Rows from block 3 of the image encoder of a small contrastive image-text model, named by matrix and row number. Rows with one number belong to one channel. Each number is 500 + 40 x the weight over its row's rms, rounded and kept within 0 to 999. All counts start at 0. Numbers have three digits each.
Before each channel's rows are labels from the 100 images, of 14848, where the channel reaches its highest value: "lies over" is the class under the peak. Only what is clearly more common there than usual is listed. The data: scattered letters and digits in many colours. In brackets: how many of the 100.
# convs0: first 3x3 conv (encoder.blocks.3.convs.0.weight, 128x128x3x3, each kernel summed), inputs 86-127
# convs1: second 3x3 conv (encoder.blocks.3.convs.1.weight, 128x128x3x3, transposed, each kernel summed), outputs 86-127

lies over: X (44)
convs0.75:516522555488553535447527502553476533463519504471480512378516475503509493508496557397508482467526498468513548476449475487490500
convs1.75:491489499467487486500463504475543492495498528505500560476526509516518483509532483513439479508481504481478414596472523468392525

lies over: N (32)
convs0.81:555505449562523511502539418550502481486450514498508434510477525509475518502508481472485494432553565437513477412448426499546475
convs1.81:519489508419495494534484482482422458496486478619491551474493553493476486440492478555442454536430489449503387515496515449472471

lies over: M (48)
convs0.86:518513470485438484627436442526511468464511470557475451488470472489383492502545492503489543438549526482503538382462435493475474
convs1.86:497527494508497430531504498530536507438460490508480494489490484480480471450521456526469433444531527456527476510507454472514506

lies over: 6 (32)
convs0.17:428477430478491504508456541444461487535423483528550517431470527455494457500551499530464536543483562493462495465514535464464447
convs1.17:457592473458495533487526473501446467494448607523540435464424471488474495520486482468388405500496462499475506491549479510487509

lies over: N (31)
convs0.11:565448392501465488510467505393476512484448468499499448531358503501488484473491517493497531490515528461516512375453475502537411
convs1.11:461519517526472501508490558525576510521551345502512504560505469491508490524505493408531471491507504472407509575466459488450475

lies over: 5 (29)
convs0.125:490510516508561510468500517485509513471419512510530507504546467500452499514507461527475530497452479479514511518443464437469566
convs1.125:503480505508495506393445506500418476506466604564536465482393471498484480487451441440445480532525538496469476473553514508528484

lies over: 4 (40)
convs0.90:525514470507544509542508502537476511483481551474494520493431554514446527504483504488486484503499572460479507495465557435488493
convs1.90:500498498395440453504448556470518461464460498517410508477482522478486481471455449489514454452498496470554427488549447452413456

lies over: C (28)
convs0.115:486524487499596471503528505426528482444514583532522579551518425511527496423462460480522550527497598512491478501487547488537473
convs1.115:490516499498489473496516506484474491512455722496503472305471456489487508501475481527413457487475421533601482425530501470485431

lies over: 5 (36)
convs0.77:514458514527483462491453567463468493408451526455512397477516487454457507469477490491532476506421486435486540455398539515504526
convs1.77:515480483528478508447476473447501547494489478534380516518535497519518476502498487478498486461513430508490506560538480463522481

lies over: 2 (42)
convs0.18:535470559523528502532512474479510538410497524487530485505576488518510532521489471447587441541527424492499538459520497482532510
convs1.18:478498435489449470509442467487520472496414507526499517510485481500486471486419446494491480468501465511566419381501458457488491

lies over: 7 (26)
convs0.96:497461414538540535483528418573479500470484521524537486511486524515444494556441510538478539474455531416518522481479499474449516
convs1.96:506480506497508511516461462491511473495556499520482315464493479502512480448521475488486461520464459496512442483477476541436501

lies over: W (39)
convs0.99:492501486509514448513529491481505513399466516495562486506451495481383472523539496471519494462426520507470496543419463498516496
convs1.99:484483544443512485489525489480505475512531545525481495464525488497509554465543445521475516541476507523495492498540530512472447

lies over: K (30)
convs0.73:491430492464499516495521493487461499576554498474506512505416470511498466463498505540491534487482507538485503423494486547474359
convs1.73:499494517499475507451513557454519506530506500623534483503543588522503499482516504413503465466439411508510446492440526487509539

lies over: M (56)
convs0.72:508497453519507512507471488462466489555496475497537493453456501489425465474508487574551554465491532504495488471495448501503435
convs1.72:508546501453494492494468455482508463485486521595509401504467483485543474467517467500423415495541431473483448463490487497498518

lies over: X (36)
convs0.102:564466452499489499476514502432505470441453451451487504457458488501473467591477499491530468484508581474525508498287519423452499
convs1.102:431516492494562508520531522576426506502522408556474506487521477505480507477559502498493509540500528494472520553515474555424526

lies over: 9 (55)
convs0.57:484511509433524501511485520535519527369585508497543459517431479532535514438527498434474497492528471492510484470593489501530426
convs1.57:490499464481461491481444482506494444457467473519505459483483502464467405480408476505537477473444504536557383432478476447482504

lies over: G (25)
convs0.15:492512533454524482537503504450481492493450538492555565406513472489435541493463514525538463475473550482512494489485532466458511
convs1.15:541391508550487491492463547493557490456509500522265461478503513490495472486477475495496444431493464451596500469523507486471508

lies over: K (27)
convs0.3:518494514491537481434505515517474494591529517512493486512543507470530479537522510563527570458437483509497502485468456428371564
convs1.3:469441444465511482532527482483402493490496513595467497483487485478494522463443511449427450474520485478520520503467472552499496

lies over: Y (38)
convs0.59:539552461527457519432461563457525498536486491535498514432481553506472491512490505495580517506529509456483483517412529470528512
convs1.59:487510480490563446526505504369495501506467495579481596503514418480470488495494503500535491463461515528485490558416491517478525

lies over: R (25)
convs0.103:568530481540499508509488520498492482525593529522512550501542481531488488564522466470478526540490497554519456501514517506513499
convs1.103:508268489508463486521496503481506491444487504505386475501485510476429496446480496527498483494454514497577455481512514501492491

lies over: X (64)
convs0.123:565533516492490541520525494577435487529481507476532460374455458472490485539536535478449553424484494492496501493412444514502521
convs1.123:493486484493508472509492480464460515503492462659510507468520521521490486475533475485488412478476513446472527531459518515542552

lies over: R (25)
convs0.108:473501467481532486385508494475515512504553515510503550528479394513523486472506529506498471501534505474526457529514463406513529
convs1.108:498382495497469470514443460457483491482431499513470413508482471469431472403474481516505485470448496482619431466514486528500502

lies over: 9 (50)
convs0.85:521470442515501479411485506506463505502531498518519489497403560485454529467506493508493529468386547474496514493475500474514403
convs1.85:429494477506502500559522486488554512543468455541499513500513484484531466468467484500546457494468472521458491477520457460496528

lies over: K (59)
convs0.55:472469427551526506457502489543481486526511531506471492541495471470364532535524515481487507453462523438497536480446408467463480
convs1.55:417496480509519445528473419528428464452439486537503435502598513455495487483484476526473476470534491444503497509458425551539470

lies over: 6 (27)
convs0.47:462493482464551505535540522537517516372556548546515445502445506522513511497523500454469525496509438543512501510629468535518466
convs1.47:479484490482478487461450478476504444465423516533501429477469502470454447484332452491515472482416513532561412451517470407493507

lies over: N (33)
convs0.48:489497523323512510487469463497455509494465489526514532501484483496464539455558539457522495460530538414513523440443500445461492
convs1.48:461545495529505517477461572507473473506512492498503374493480443454539460543488497496501452525486492575452509519506420455528476

lies over: T (61)
convs0.9:507468490531462489499458444460470504513435480506477480537513595502498493515479497534533528464470506476491534515440472465428524
convs1.9:503502466466509495540487456513476468531470501583491499458469492481532496475472510447491488517510449435512483433497508505457493

lies over: J (25)
convs0.58:492510457505478491543515490544512503537496534462541491522435523509421534493496492534478480460494548543491520505497448552492505
convs1.58:481487501451513497490497549504438493482505483551548477464506530534482526449517467418509482536494567496506483530552496373590505

lies over: J (33)
convs0.29:544505456509519472519521510482505514516332520501520514503433408511436546438493472510587507450509543395448496477511478495559482
convs1.29:492498488483491463450496466416472479502527470575502509486496491491507464449504489496408343499387532477498450508519511476510504

lies over: S (25)
convs0.61:496514490529488492507478524525517503413554478480499525507527480505625500503545501363455464523567490478502496483467532504502527
convs1.61:527383526503487486480503496486510497416501505438457504502508518487374479492532497550484503454458537507603491518513505479476516

lies over: N (41)
convs0.22:538479500477520491444511432470489533524498563485413493519453467530529488464544486509408458395525486474529503487518467490472443
convs1.22:494531426484500474462498488487446479499539479497533494533529517458450489466510463481471510569454498477498497511517488483467534